{"model": "masked image model", "dataset": "patchworks of several textures", "train_examples": 36250, "image_size": 32, "crop_scale_min": 1, "horizontal_flip": true, "color_jitter": 0.1, "method": "mae", "mask_ratio": 0.5, "loss": "mse", "encoder_arch": "vit", "encoder_norm": "layernorm", "encoder_norm_position": "pre", "encoder_activation": "gelu", "encoder_mlp_ratio": 4, "encoder_head_dim": 32, "encoder_fused_qkv": false, "encoder_bias": "all", "encoder_qk_norm": false, "encoder_parallel_block": false, "encoder_inner_norm": false, "encoder_patch_size": [2, 2], "encoder_layers": 14, "encoder_width": 160, "encoder_positions": "learned", "decoder_width": 192, "norm_pix_loss": true, "decoder_layers": 4, "init": "trunc_normal_002", "residual_init": "none", "optimizer": "cautious_adamw", "lr": 0.0027, "beta1": 0.9, "beta2": 0.99, "eps": 1e-08, "grad_clip": 0.5, "ema_decay": 0.999, "steps": 5900, "batch_size": 96, "epochs": 15.6, "lr_schedule": "cosine", "final_lr_fraction": 0, "warmup_steps": 290, "weight_decay": 0.4}
Rows from block 0 of the decoder, named by matrix and row number. Rows with one number belong to one neuron. Each number is 128 + 24 x the weight over the matrix's rms, rounded and kept within 0 to 255. All counts start at 0. Numbers have three digits each.
# fc1: MLP up (decoder.0.mlp.fc1.weight, 768x192), inputs 96-191
# fc2: MLP down (decoder.0.mlp.fc2.weight, 192x768, transposed), outputs 96-191
fc1.464:153106156176148092067087077114088144119122112108111178115165135179101120088137115142142137125127113152124117062147130168139119126173064119128110202159152207236240179143128135112134110128125113090118084096111114111117120162097123128128121122149110114097127219148105146107150135156113127135
fc2.464:069114245194149000134000086127162174162132131247130094124125110121123134131130134108132137140185093107131128181136120110136107150140148122149142048020136137255255139031115102118117127102132151123132125123125152107170138122130119131128117120255131130112118000122118148118150124129121120131
fc1.465:127129132133126128121127134126125122115143120125117117115132120137122125130126129130125130126120128128135122128137118126131125128119127130131124130130129126123124128126121131121139127132115118136122136131121129141123133122134137146121132139137131137121128126125136138128125124123129132134
fc2.465:115132123127132117128141148132133126140127125125127118134134134125130119132131119132126121131120126121131132126134119118129124140123127131131138128130128137139126128127126134125127123126134125132130120123127127122130132130119130124121120132129129135134132120128127125129130133128139132130
fc1.466:129131130126126129127124132132124122126132118129131131131126129128120131126124138133136151131129121134137122115126123136122127143143127138125122131127125125126133128129130130119127122126129131132123129138125116129127131119131127128136122134116126127129122129111112117126138116131134122135
fc2.466:129139136125125134129132138125119135132146130127125124130129131132133128127129129129122126126113125123129130129128127138128126129129126135122128116129132124135133127137127123144121133115122130127132131130135130127127122129127129130131131128145127126126125128127123127124128133112131128121
fc1.467:124131126134124121129134134123118133123116127129110130126136126129104122137127119124138140142128122122128131129119123131129128132126119129127120127131124125128132124119126136135117133132128155127145121126143133132128116119136132131130126125132126131125120123120126120121131124120128108125
fc2.467:142129124125130138124138116131131126118120127147131121134132132123126128132132129122125128126126126126127133136124137117127133137128125131123140139138122135119134122116131130129135122137129129134127124126122124129129123128122134128131125131124128130132127125129131131127122125134124126135
fc1.468:125133126133129130122124133128109128138128137124114142118141134131139130139141121116126132157117123133126115132122139121121121115119128112135123131125130126127119129134125122122128135127121126130137128113134127136131125122130127130131131137141132132121120121133130103133116132120133127120
fc2.468:137135122131129115125137131133135127123137136141145105115125131136127136127131120134129127128135119128134136120119136141125123146128119137137146127128131134118136144126133125133134125129133133127124118123134133131125133129130133127135117130126133120139129141127118129129130131139136123127
fc1.469:134124127127122125128129126119130114119146118143115108113134138116127121119110110111142126112139132126136116151126122124126132131139142125124132126122127125124126134132126131124120118132143129115110138134116129113127139143130123122121127136131125142133122135148131121122145120129130121134
fc2.469:106137137122120119131120137126133124133127130127132127138132121121133119133133133133128120126125128126129120114122121136131119129127112134126129135123129134135115124143116148123132129128125111131126138130143125131137136129126118126129129131129130130124127120128131119133136133122129135129
fc1.470:113150110110116195145166126212156107103157107163145137172197215155215255108141127099222207185221182102111114196235161193140120186159108199155161157143133147117125129159152134117149183121008155056185137093058201153036090045043115097085122094065102135131088117106168083072050140053175138089
fc2.470:130192107111235151119104161143146153169142125157108120154119146089140093132092146123088139084105090041137066097106141057120068074152137099119114135178125119080083081101104113163098121194121195188090190161172148151156142171142119138116120140103126193146159151111128163137145162214119130130
fc1.471:126130131121129127127125123133124136124106119122117140133126127137117144138133150117122131130118128122128132124125135144123132115121119131131124130130123125130129119130129131121121126129131137133141133107142134142124123124113134140127125131136123126120137127121139146129111135115129128130
fc2.471:140127137125125130124126126134119126129118120145123118113132119125130132126128129130137125123145124126128134146118127132127140128132140126123137123129124120107130140141127116119137123137144133125129130124116125121135124128128129130121125130129128130137116138137130128127124114138128125142
fc1.472:125127129127123126134121142126126126121135135130118127106135143110130133142124121127132118118125117128127141136120124123132139130117139128133132126131126125128129132135124122125120132120106133125111128132121139125129119137130130134126131124128128127134129120139126122122125124131135113143
fc2.472:128142129135123124137135134136121124130132134130127109128129127119132121126127125129136119129134135123129120131131112143126134130124128129125128119125131127138134135129118139139124129118129122125128130127133119126130124128126127137117127128138128118117125146125127126127131123121122130119
fc1.473:068124082097161115134119105146163174133181064155175149188196120144108191122117177120106092189165141128170141095123177134156139157108097166116106132119159149158190131135139151123147107119134127052151139082071150098063077101077169048127154038175067022132100158145090243084222161087105128120
fc2.473:139063124137100068151123158192091117142103104149113061125148095088110122122098121100079099128118099131141139137083038116117136055128119134112131116117139139120131087111136121137156151158168107169116190154156141172136121142172177124129136132249135147148163052108156155131163147112138139155
fc1.474:129129132128126121125129119114118122122150123137134118123128122119148122123131108110137125118126126131127130136136122128117141107140125129126137129123132119117120136125137125118114135123122112131110128127128143120132127123139143131131133135133128138117125130119136119132114129135136133139
fc2.474:118123132132135118119150139132133124141125131113124125141128119139129124129128130129125126141118133131131122123125121127129117127124122134143132126142126139128133111126129130125133123139118128126129129125137127138127119132135127124124135127132128118135133124127137118125130135130125130118
fc1.475:000070120062072142139139127087153027048072066079211079145120127034170170165147186111255187159009183114221133125255138138155071189125255110141086130175146171183161148161175172132110247154255239065142169136073207180009000083160059043143255136063092207184087159025029090111111100115000122146
fc2.475:149234212142132197109163119167133212159255124125099211129166137131105016117048139109142187143154078120128000128068106008126145081113098056102146171075128127111034122228255120055195000022022064114130153089083083069162165158146036176150175204103131095182059114163104172140142153111111153198
fc1.476:126129128130124131131127129126132137118131108136131130124123131119131129132129107124123136113127125125147126128132116125131128122116117125132120128131122127129129128130128127131123132119130120122123129137120139129125121121122134127132137126124130124134114127126127114122121120138125113118
fc2.476:115149132113133119139113130127114125116127137124122119129127120120126128123136134128128129125132117133129125141129119143125134131131128128130125134121134143125117134132117128125140132120123133129130132130125129128133125132123120132134139124133122129124125130131131123128129132119123126128
fc1.477:127138141119149148156151141157163165106184113180172204170147180184096182139179144172170103166140124153153142129172145164123147157130102194130124131110155131129142126130139135131115119113145107088133103110106101098080066119097118051104114096132124091069099189140067099093119118137065136127
fc2.477:119090102099113060206164123089102132138114150170140117124112082159147129111102092112128153103145122069109110042102083061120086144114070088151115108160113120131180130066125150143241095154171123177180161116176197147174183138156150126115139142246142136158152225129127187144175146132137137153
fc1.478:124129133136117127123134129116125116114151130138109114100132135131124112134126122104130119128112126121112131156130129128130134116129124113131123126130130118122117130134131117131110140118121114130104134122133138136136122143136133133114140131149131143130128100143137141147109143127138132133
fc2.478:120124124130141130125132132143126130116114127124125129134126132123129128129127136116127127128126128124126121115138124134124118129122135123131124132133127135119120130104127134114133118131131131129123119128147128134127131129128125126121126128133130117125129131124132125130122127126129130130
fc1.479:122121121140122121113139139125129131115151152097113081115117093124139104151144141116121140103122145148144139096131133144124132131117143127130142119135127136135133108128114141122154162153107165143112123127143157110115112115108127139125104131105138135120142115134136101140109114139126131115
fc2.479:134159149135133119135130121159114126127132122123118160125124143122134132128134137109125125122138130126130126137125122124127123128123129131122127129131129125136127138116121107112139126139118126124125116125147119128133123127127130132123124131141130124125119127133138127126136127117129132126
fc1.480:126125128129131120124134129137130126130122131121132144136131110128123119137143129130116135132123137123135130121132123127149128132101129137119130125131126128131132127129120135137139136141115144117136120113135139123128136120121130141130121128127130121124125143130138116126111125141132110111
fc2.480:129134125126139128125125124124134128128131128144128120125124130127126131129123123113121124118133118138129130119121137129129124135131122134132137134128129125127128124116126130119134126126130133120127123130120126124126129124128138135121123126125127137134126130133129126129125124131132129137
fc1.481:128124129126127122128124137139126128139116129124120134132140114136114120128130140120116134140121141127124127126127126130127121132116121135123125125128128124130131129126131136129132122134138145126134127116133147120126125120122135139125131134137130122120142132120137136134123127110119139121
fc2.481:135124107130122145120113132127123127118115117148135114123132122122126123133126126123132128118140127123126129125126131116124139134126125128126137136123126118136118135117142134120124119142127124135127126141126111119128145129129145125125123134124132140132121120135134117132130117136124124141
fc1.482:130128128130131120120124124132133120120127129109113117122117123124119142131119124132137124140123121134136129145131141123128130116111134139131128131125129125124120125132128124130134123134129138131135130123123136147122129147139123126123125129126130131138127125128141130134128129113126145136
fc2.482:121145115122122127121130137130139131137129121152120123122133116121131122128135123122122128116128131124127133122118130133130127130126119126127130121124126129135121132126127125128136124135135118131126128131132121122138129130123135127118132136124130130126123125127130116128139128141137128136
fc1.483:129126132132121129127120129120125128112141130132116125111140148125128123126121120120127123125118118114120117122130143127135130110144130112130129125128128122120119139131121119134123129127123116129123134109132141132131123143129127123129138143126130123133132127128135123133121134124131116136
fc2.483:114115120124129122117121138125119126123120137131134127125128131138133129127130124133133126127125123127129121113129129143127118130128127126132128139121138129113119140132121145140132118123128123118127127128146129134129140134133122132131129128123132119122129130127128131132125133116130132127
fc1.484:128127125129127132126120137133134128128131136115123128114125131128136126130122090125121130127121130126126120123131124119117135125146131129117126128129125130132128128132122129127130141132121148130123127128128131143121121135144127124116133132137130133135124140128124134135132124132124126127
fc2.484:118135124126128127132117134133112128119123132152132136129128121115133132130119139112126127118125132128127128136127134140128136142126128121127122138128131135132113136120121142128138127134134128138130129137124123121133131130122133133130135127120127125117125116125125131128129131121130131129
fc1.485:126128128125130125129132122120135122132128136126131104132131127122133138127130114125130126125126121130137127120130125131117113140137125136127134128127130128126125130126125128128127120130122130128116125129127114140123132118142125119143124123130127132130124126127117111128130125145130141129
fc2.485:138131119140127124135135130117135129134134129114124152136126125121127126131115126136119131134123125144130124127128134131127134127126131120125122120127138134125129121132118122126125131138137136123135133129124132132123126127132133120128136131111130132131130124128124138133118135121125131122
fc1.486:209119087111113059064091141210171255255215244247196255135183253186135177154163168175127112175172110163134160200151146169138148170147122150148135113100105119179147056032016008011000036074144064061092102130075082133102110098104121118150093094144126123123114163150100151109166117175115123122
fc2.486:110141139064024000148054066104115093107079072183083076078108094083120114115123089108092118096097082079117103129110132080118096116106127094123127139195240138230221134138213181205157179137186155183134166135162176171184155127177154211114151133241138156147140096135156156134174147186132132140
fc1.487:126133129128125128142120134130121123105113118140126173116127155164134120135135127142117143097108127149119130063137113141129153131136114146132110126133123121137132127117137128134136115112141071139125112101135110106125128116116119131133149118117113146111138217098116144107096135179138129155
fc2.487:126106117131129145111128129120154125123135117121122090136130128136130115129118118122129122126114139121119124129125129105128121119126130127135129123138117117128131129108148123159119122116123120123127127143125127139126120135113133132120140131130132120128130130134118130130128122134131140133
fc1.488:129130126129123128134123119122134137122121128126146125137120114117133131116125144128122126114139125114129135116132110131134118137116118137119135131125131123130134124122128141122139119129123138127140127129128123133130137122128127131124127123138125129130122146109131121119136120130127129129
fc2.488:135130110130123133120132115122120127129126124125117137139125129117135122128116137125121124123127127129123120131133131134132140123131125129125117111127123119139123106122130122128133132125121130126133132134124123132131125131129126132125144122133123141125125121126126128129123123118125129121
fc1.489:126122131131131133119124136132136127122140140124120124112130118129128107141145127109124122134109127116136119118131136145116129121137140122128119127125140129121129130129120126116118139141114142119110128104126132125132114136128120136120114133147141146118142123130153117155113120149135141114
fc2.489:135118121130140120123146122130134114131135130139134130129119130128133129130129125135129123127138117132127126119131129138126128128128123134127140129130128117125132118115130122138133119136129122117119115125138126132128132125130134131124113125134129125136128125129128126131132122121135126135
fc1.490:125128128131128124130129134132119132133124127134131124130131117135127124138136136133119133128121115133138140121138138128143136135138129132139126125131127126135123126128136129133138121129128137126138126127131129121128128111136115134126128131134121131135117131140119129121114131112132129122
fc2.490:129125141132130132125145131126120135132134125141139116126124126118127121130138133119122128128127126131125126113134127114130116120128127138131132142125125136127141117122127117135129131139123129122124125132123134131128131122129128126123123131125127129127134115130126137130117125135132133132
fc1.491:126127124130131124128125134138124122123114125120125123131120111123125113130145129129123141133135149127125135101135122145137130139116137135119125125130125132134130127117122135129136136138120120122119124115125119112132119105109127136142126128120123129118131151116134127116123127128127128137
fc2.491:132127130126125136118119128144117124134124126113123122139121132123130127128130132109126121120134123127122132118121132116132128134128126135128130117137113130135126127117134128128134140129122133130131136121131127131129116122125139133122137122127129126134125123134136124125127129123121133129
fc1.492:130128123126130123125130130133124125136124132136129128131130131128124128125131108122124141128120133137131121136130133122110127128120128126130122127120130129126132124131133130125140116126139128128141129111144114131126131103131112120119135124123127135130122125131117116125121127128130152130
fc2.492:129117109132116138122126125135132133130131122131130119132129120126125131128136114130125127128114117131128131111130132118129122117125123127136126129119124124131124122126129130146119135125121132122127128126123132134128128129130130124128126132123125130129132120128120146127130125136125134128
fc1.493:124129128132127124130128128134133133109124133126121121121135114143135129139121139114124123125122132126127136113128134119150141134141127137124129130135128126130126123125129129126132123124122135134121134124130122126123128126118120138126122133131124130129120132115122132124125118117126124115
fc2.493:125123137142137133136132129123129126120127122139135143122134143128138125131120127117122122119125129127124126124129132126131116132125125130129122120129135130129119128129127132109124119130141123132133126128136120124123135124123134124115122130128129125134129127131117122128120120120136132131
fc1.494:127130127134126123128131122130135130123133130124130118125126131132142135141132129122137127113127119133141117114125112124137129132124114128110114132130131121130126129124130127128137129129119137133124128124133135127121110132113126135120123139127125133124135128132119113129129111148124122114
fc2.494:126124132127123125137129120112131126105143139136132127120128129127133126129130129129120124120133134129127130135129126143129122129128120129125127122128142128127117132123131123117129127124125122137124119128128121123124138131132128126123128124130128131138135119123126135128135134129133132128
fc1.495:124124128132128128123129129134119117130123138125123129111138123120126126136131106131122131129127135130126129119135132141133124137121122126118134124130129129125124132129128120124119123125129146126120120114135123126126115123130126138134116129132123136128121131132132118133114127128131115117
fc2.495:138133143132120125120126136131126120129122130135132135124124125124131127128133136120122123123133123128127128124126126115129130134129134129125130137126133129106141140124126137137133132134124132121119123132135139130126112131136133125121130128130127125134129127132132137131125127139126132138
fc1.496:000000000000000053034045019039061060020063017091102081144127104106132164074198097140144139168188113141118146154155157133134141166123145161143103255255255255250255255255255255213180179121157104129134125160149100115084132090088075086116120094138099099107083072128088092084100129086097137075
fc2.496:031000096102085000000000000123105148172205060247057255142128173117133121146111170135162166174237101093153076188137085072123087246118113000105000205195255141255255184002108015143022038021149074193145174076159061128186197076167118145047074153237127176205146028100136247109145198078165127115
fc1.497:135122050034101171205187179208188173223184104206187150151137198203110167160134163208130131093174129199162112167169228184128177175142140113156154146177195111053083090089116142143145131098111065061140110119073104077093139136154138130129108119132138079092123128151073141074194122101080132079
fc2.497:000060088092105159185228163138126121126181134142124170131116123122111105138134123145117111108145103088135112024117092084125070140102123106119084102037108127000000083086102125138191127141165126176138187138145157210169167129134171141124148138164142124167111228142133177136154197163137136121
fc1.498:129124129127129126122132133130125120134128123116121130122127130129126139121136132132112141142120128126134120134134148132129130124107126116129127125129129125129129125132132121126128140126126130126131129107134115123127133122131124127107128137116124134144125119135129132130119115128127140120
fc2.498:122128146124126128128122122142138142117125131139125113132127120119121131127145131118122132128133124120130133120128128119125125123126134132128136149111124121124136131116130123139128135133118129118117117126126136128130119133129129131122134131121130128137136118124134136126129121141127128144
fc1.499:129126128128128123123124125130127123138117128132119119123128131125124113119133130119131111111138123130144130123134130125134140137149149127130128122129124127122127126130127125135140132130145131128114136120122127115128142122132120117137131135130129119125125134121117111126129129111131127127
fc2.499:113125133125119130129120143121122129121124137121132126121132125140128123126129120139127123132124135128123119124131121128126125128128131130134128137124126137127110141131128136124122127119132119129130134130132121142131133129129124127134132124129133118124125128137125131130123132124122129123
fc1.500:129128129128124125126127121131112132130126124124119124133106121118137139110137124136119132112133127131119122124134136132121139114137128129129133127127125124125125128128131134120123127140141128128119126119127128130125136126141138125125127134138128140128138125112123122144136126126131122130
fc2.500:122127139135130140124141135131132135127116129120124126126128123134128126126129136121136129133131125135132128143116127130128131114130131119122124139123123125124140123116138104130132131135130136131120133125131127124135134126130130126130136137121131123126123128127132114129116130137129130129
fc1.501:124132126130124116133132131120125136118119136136144125132129123132129127140134115117130114107123122124120131109124130124127142123154137124128127128128126122125128133123126136123123137136134122134151125115142135122134146135122121119143133132131126112126123126125120114120119120119134118137
fc2.501:140112133120145142123126112133116120122117122126135120137133127136125124129121114120131132141125130136125121133134131125123131119129121124125123130144133140127106114112129137131135122131115137137130134128130115128122134127131132136131130132120131120130134119127132130133130126127121128130
fc1.502:124135125126125125131129131129131128118124132120126119133125122139113126141124136123129127110132122130146127113128117137119133140108127147122122131131119128136128129128120128128132139128117135128134122138118134123120123141112127119138128132122126125124117131123117110121135121118114133127
fc2.502:135129129132126122133127134118119127132140131125133136121125118129127118135129123135122127129141135131121126126128122117131134131126124122121130126138123127124129124140129122120137125131123126129129123133115117133123137124121133130122118132124127140123126127131134131129125126131131132124
fc1.503:105106097119156129139119099121177127080099115162172135154179151157085175127200101179148156092168082179157122140119185147147124170144127128122114107139163164157160165133137125155095080009119048108087087108071157063093112115134120135133145105093105127034092159191137115090171164155133118060
fc2.503:144069143103099126137121135126120120131085124109092158109134087152104117147101118107138095137062068082114127000122059090131115078156109114111099091102121100083163114109103161106138101162169137134165141151176127140170182177160145152151180135155146125138145172112151119142179176150138140125
fc1.504:158130059061102117133139092021109163164229123087109133152200255184051195199061110141138208052206172098235063126202255190122083248142000211187076084138082117110114117135144122192166174112032053158064207000000000139043101181078032147090028132000070067061063191109230100114024172181187143112
fc2.504:121196147120099228043126174207068090089152107099055136127146158099074162143098163141100140084051148048173107180130140117137078117169110139104120149085126140064049142199155107093077187127096172089116202115059112145129130178128088116110129150000141037109147123143137115130126180120154150091
fc1.505:149121144144165150146138142147179150150108104145154133160142144098131129124149138154123125084182080172125139198148183148139160142103121102137147154098138143131158150136128144112083097095112118075111143163101096113072117108118079172134131111124114092132124091123149169099144102083086130100
fc2.505:110038102129141000226102136139114138137107120192143069134114012085176128133140139123114159075174079109131110000094106120135100150128119108121116108153131121103145105067105169084166132126142102187096143095137162119143153142157135130148082149255152147114162059117114155148140173142161149102
fc1.506:132126129124133125128130124135144135127129098134127127133126137121119149121126120130126127134128130129132123121129128122122129116111135141132121128129128130129135126127126130131148124130126133126127136131122112140132125145133119127121119132124125124138132146133139143122132128120131120127
fc2.506:108139132123115136127125136123130124129138125127123124123130127135128128125130127116121129136119140121133128132140116126125133130126125118129122124119123132126133134117129126132132135112136115124131125140117128133131134130123128133123125128129131128136125122124137131126128126144126127127
fc1.507:128129127131127126124119128124119129141100133126133134131128110130136144133144111125126133136132139123125135113128132129123122122133131123124128130125127129118129129123125131131129130132133137130134130122132123125127125120115119133126124123133125130120109144122124116122126132120130124132
fc2.507:137147122123148136119125112125130123121126119127136141128125127129125127127124123126137137129131120133125135130123132133128133130130133129129128122134140138114129119112133117134129134124144132138134130125122128125121131127124135136127137128119135130133129127133122130128121128128120126128
fc1.508:136133137127114139129111128117084106130128108155093134120111178118147109127088100094128140129111115130137113227134154127121153132132176138112127129110128105110106141134155084137065125116116074144110137135149127124133124149132132139115150141129134167151108099154145129143113154157156152157
fc2.508:108156130137116163126182149127129148124115147115130107143124088142136106129148120109118122119127134103111117074125114099125100109121118135125121126181144177081081160142098159110137129133137129106122127137152139142115127138136129135145161159113142108157133133131138127136131138114120141118
fc1.509:124127131132123123130125127119137118111125136122125127121139129131132125128120147117127120116121139139130141113131121131129139131108128136124127125133129122128128124121132131132127129131134118120128124121138130118126126130113130124138130126133126132126137148124132120127108132126136145126
fc2.509:129126114140127133130118136126135118128126119123130132127129122117136121134119125114127121119131130130126118121126135124128126124125126123130128129129131125129106125137121126121130120140131120125122133136133115133131137129121132122121124132135133123133128117129137114130141122128127133131
fc1.510:130128129130128126128126132137121121120105120127132147126131142140130121136135126145117136137119126134125132081133127131120125135145114143134115127128130122131131130118120127140142136115135103136138120106130110117130128116118137125143140122128116124133123167100118148114103131148133123141
fc2.510:125117127123138133112130135125142127122134119125123110119130135129129120126125116123126132120124132125133128152120129113126128125130128122130122117129117136117129127117146121151126120115126138126134122139121132128126131131126129135130131133129133125124129135129127135131122127130131134128
fc1.511:127133121135125123129123136141124125133120130126108125118118117132129134152128131144135131141132128125122120116126124124126119138125118113124119130129123129132131124130121133133138122127133146127140127113122129130130120124121115135118119132127125131132126140133124117126126125136124128128
fc2.511:133142125119134127125112130130130133123129129150135126123128121130134129126129128123125125122138127124125126130134130137129127126129124132127133124121132127134119132137132131128131131122135119136126129136128124125133132126123133137126114128126130135135122125126126129130138122134135130136
fc1.512:128132128126124128132131115124134138129139120137140118128125118122135136126132122117126124118126113122138130132125116123130127130131121124127125132125125124128130126130129137121131118131122139117136125140119129123124132134126137133126134132134132128130123123138122118132126122145130119121
fc2.512:130142115121128116133135130112131126139127125128130110126128126131127132130115123134132126131126125145133122124136125132127125132131118134128132113125144135138127116133117123117134127122132130118132130123120127125124129118130130135123115130126122136122129122131125129129112126123127126124
fc1.513:130132126129129131127124135144136137137121116119126130124117128127136135140135136137122116140119125134123126121129139134128127126136132121124128130132124131134128131128129119139133129132136144136148129129132133124130117127113130144110133132128124135135124134133132142130114126136126135113
fc2.513:123120136133126130107124130128133133125120127133129129120127129111132125127136125136130123129138137126130120141132124122130134128130130127125132126108130123126120131143119133142140125124124120128126117129125126122140143129125126128123110130127126135126123134125134143129133124129130132141
fc1.514:109101119102178103137110105095127228157104120157160219102104139148151199123152162167161136133157055153100167118158181171140125233115082175154119156117153130154189149123130145132109103069181042080050095119067055110074107087093146088174107086135126071079109146139097120077159099185129126120
fc2.514:103083145118142074144061093102129124164093121116124093129132065155147097107125146091126128107126106096089128000124107092114095110116127104118135085188096130098125109072090194147154083168127140184154112129184171155182143131162136168141160149202137144144153184128148163139163147162134137091
fc1.515:124146065037096155195191177205187190164144162201211171198104200139142156134174110216197124173159159150139142131153153160113131157094127192137103126172231108066084082101101108142139103088149137097093109190144127087123101066109121087133139104153095121108132084172100116093130086113107146101
fc2.515:000000022085118110181210187166132118160133126174116199104112110146139124114125110128107114121125105101096114062114093088118101119116090110129111167048089116005000077051096103131163127145161161160139157138177167128158177151146136132147126132177142148144153246117129134135168156150128127141
fc1.516:128128127125131131135126149146129129143127116135123147133144140142131112130138132149135131132129140126132128090135138127124137142111142136129118129132129130139144136123121130128137131129113125123116126113126116116131121109125120131137122131110121146129134180117131124107129129139123127133
fc2.516:121117144135127122128122136137127119121134130133123119141128140128127120126132121118127125133134127128131123114133124123129123131127127135124125131115116111133142122136134127150115135121125128117123128130121138130126126125125130134126135125120130122135132121121129145128124131130128136136
fc1.517:069086059052122137136132089109085161055121152144150164106232147191101104110177190165122077164184079174179150158165183204164178148126141149138112155153174151149170178154153158187151144062147079081127088069051143091070056116105130065145135060116076105038072140201006065112137126159098093148
fc2.517:123093065111142108152129101129130124159117144100160164097106115135119115115083106108089115119066058071109089087104094067120090141123051121121128114165130100111085085098131110135155111124130131178175149137184150108104178163156170150130134137123138142145154191133177164139165170189148136149
fc1.518:122132131126125124130127126133121134125116135115144132149127113128132137136136132135110131130122120137126141099133124131141124137115113135125121129133123124133128123126128135134143123125121128138132122111147131137126127106118132136140130121140120123127131146110124125125118127110118113133
fc2.518:145127122140128145118135118132125131129124120149124134124131133130132123129122127116124131121129129135126126119127136126127129124126134124121129121134124124122135125124138122130125124132127141125129135127123125127127133132122134123117127135123130130124128125128123132130120124145133131131
fc1.519:128124131128131125123125140127120119120125142119115126107140122122117125118122122103123126118116132122126121128128132127134131114139120123131129124129129128124124129124117126132120126141121131121128133104138132131134125138138118127121125133147131124118137124126135128129116140116133112142
fc2.519:122122116130140122119135132132146127120124127133124106129127133128131122131116123126133121125139127121129126117128130136128129135124129124124139136122122127132116129115135143133121116137130117124124118129132121138131140128123130134119124133128133123128127132125132129129119122138132130135
fc1.520:127126130126132129128131129126127119124147130120120130124136136128121109120131130122135122116117126129140124141130142125119128111127133121139135127129129128129126128125128122132122111141125123123123133118124134142130144140127111127126121133135133129127132131146137115126119129137131125129
fc2.520:117145120123132116131124134128138130134131126134129119131121123136131128125126125132124118132126124126129127098129130132131124122129119125135135133123124129136123132125133125139119133127117117119127122136142135134129139132131131124120125134131132118133133133127126128127128124140140131135
fc1.521:128131126131133121124130132124121126128130136119132121124138117123129140128123128114124121138120121119128132132117128119122130115113114110126120130122131126128122128129128118134120137133104151128139125127136128137135133130136133139110122137130133122128136111140136131134121131113121116128
fc2.521:131129116115146123126126118130129136115127121136138111120129126131122130129131126111122133131135128128131132126129139135126121135123130132135142137131124134121126118117133125120133121127129125128132112126115134122121139127128128142117121131119128130133128128123138134126117124144136125135
fc1.522:129129129123131123130124140122126131132123123135132125125117126119121132124130127128136128120133134127134128116136121130128142148123135131139135129129126127127135133122125133134133119132133139115129120112125129118137130132131133126139124126131126124121123139132117125119134136146115139134
fc2.522:121133138129125123129128129130107125136126133123135140141120122114130134128124140124129125125128124137124121129129130120128133120134137133122124133111119130126139107126127119121134143125129133132137136135121118131124122121123128138132139123120129149134129118129125127134130128114118129114
fc1.523:124127125130126123124137137134129127132142142130132116124129131118121121131122120126143127127137124137126128124127123117132141134148141131131130127128131125131136121135129133131131133133137124129117124137128134116127125136139119113132129128119131139130140128124114115135143128132121145121
fc2.523:132126137142112111134131134129111135128129141122133132132129134126129126131124129122125127124122141130125121121131123121130123132123130121135121126130127128129134130131134133119132120139104121123128132132141122140133133134128130126135119132125128116115129126127129128128134136126125130112
fc1.524:123127130137126127126128127123123119120137131128111123104122127141116142145129138121137109147120133136127131131125135130123127123136133122138128128135129128122127121130123122125126134134130122132118127131110121129128127150129114129125120133113127126133125123122120121126117125129130143124
fc2.524:125151132116136115137132125134137127126140132125139120125128131127128126129137131132120125130130122118129128134128118125126127136126127127125126123122141143130130138126133127117127134118141113130122122129129128129123124131122124134122118129132131117136136132133129117129131132131132126126
fc1.525:129126125125131123127131133124126126125105133131130119134127129128121131143126145119134123130130139128125125111124132133137127134122131131144135125128124135126132126128124127125126140136137112121118129135125125116131121120117128116134140116115124133110128130116123132119127131138122125127
fc2.525:123120129128126134123115129124132127135117130109130130129124130111125122131124134138133126121146136131125126129124126120127129134131128127129126124124122139125124136129130118114143132120134126135131138132121124133122130125129128133139138125123133135126127143130132127130128137128120128122
fc1.526:140203238216210255221183124097106075066090045068124071149116085116113125102122118121152107123124150138144145130163153140132131120130158136111132126083136174164177247255241233200182197138137144129131117162117151098076114146136100099145123108136112093107127095164123101108111127111113125115
fc2.526:069000088176208057255139044083119185097137136127160000139124023087134138128124077103129131112175105094121113041120108107135073129122109140141123230214100093199255188225255255114255122092143116174128136117153168135179142124144135142129136125255132125102133025116142131125171137109117124115
fc1.527:173167149170213120091092091055110178149164093129230138218060131120137178087100166156115217081159076187092131136168177086110177212127034122125169112187157157215238238166148129152044090074145036107102171166114028080030081071119097075143091155147176054101157145117114139025053126175094127144
fc2.527:077060238255176052152087079169154161151144144200100031152074031141194159121127092110136156087142082075081106116074144103107120130092113082141129101081050084203229178134170152065206133110088121175122173173168195116185163140168130187153116139221124144175121055130161170133138107090156147168
fc1.528:130129127125127131130124125129132127125127131122130129132120117132131141138123140126136120118131137136125143119121125129133125133119130146134126131126128128130130121132125129125114148113145110137117127144125132107129126114115132121142132121112122134117125134125121136119121121127129125128
fc2.528:124131134131134129127120122121132128122129114118116126122131132127131117126134127122132131124139147127127128148138120118131128130128118131140126108139132130122116129127126127124137119118123128134127137137136119127130124127127132129132131131145128120125126142130127108125130131127131130124
fc1.529:129129125131126123133115123129116127134105130130131131121123129122131135137139129121129120140124121123121144127127130127132142138135131127133126126124127128126123121131132125130128140112129114134128134119125124121131116138119126118138133122139128123113134124105109106132112119136135126131
fc2.529:134130129123121136129127125124135122124135131115132124117127119139129127126123125144132126123127130121123134131119120130129134131130133115129126115140125138118138136133128117149126130115131132141121135134126128136124128132131132128137135125131130127131127157133124130129130133127127132121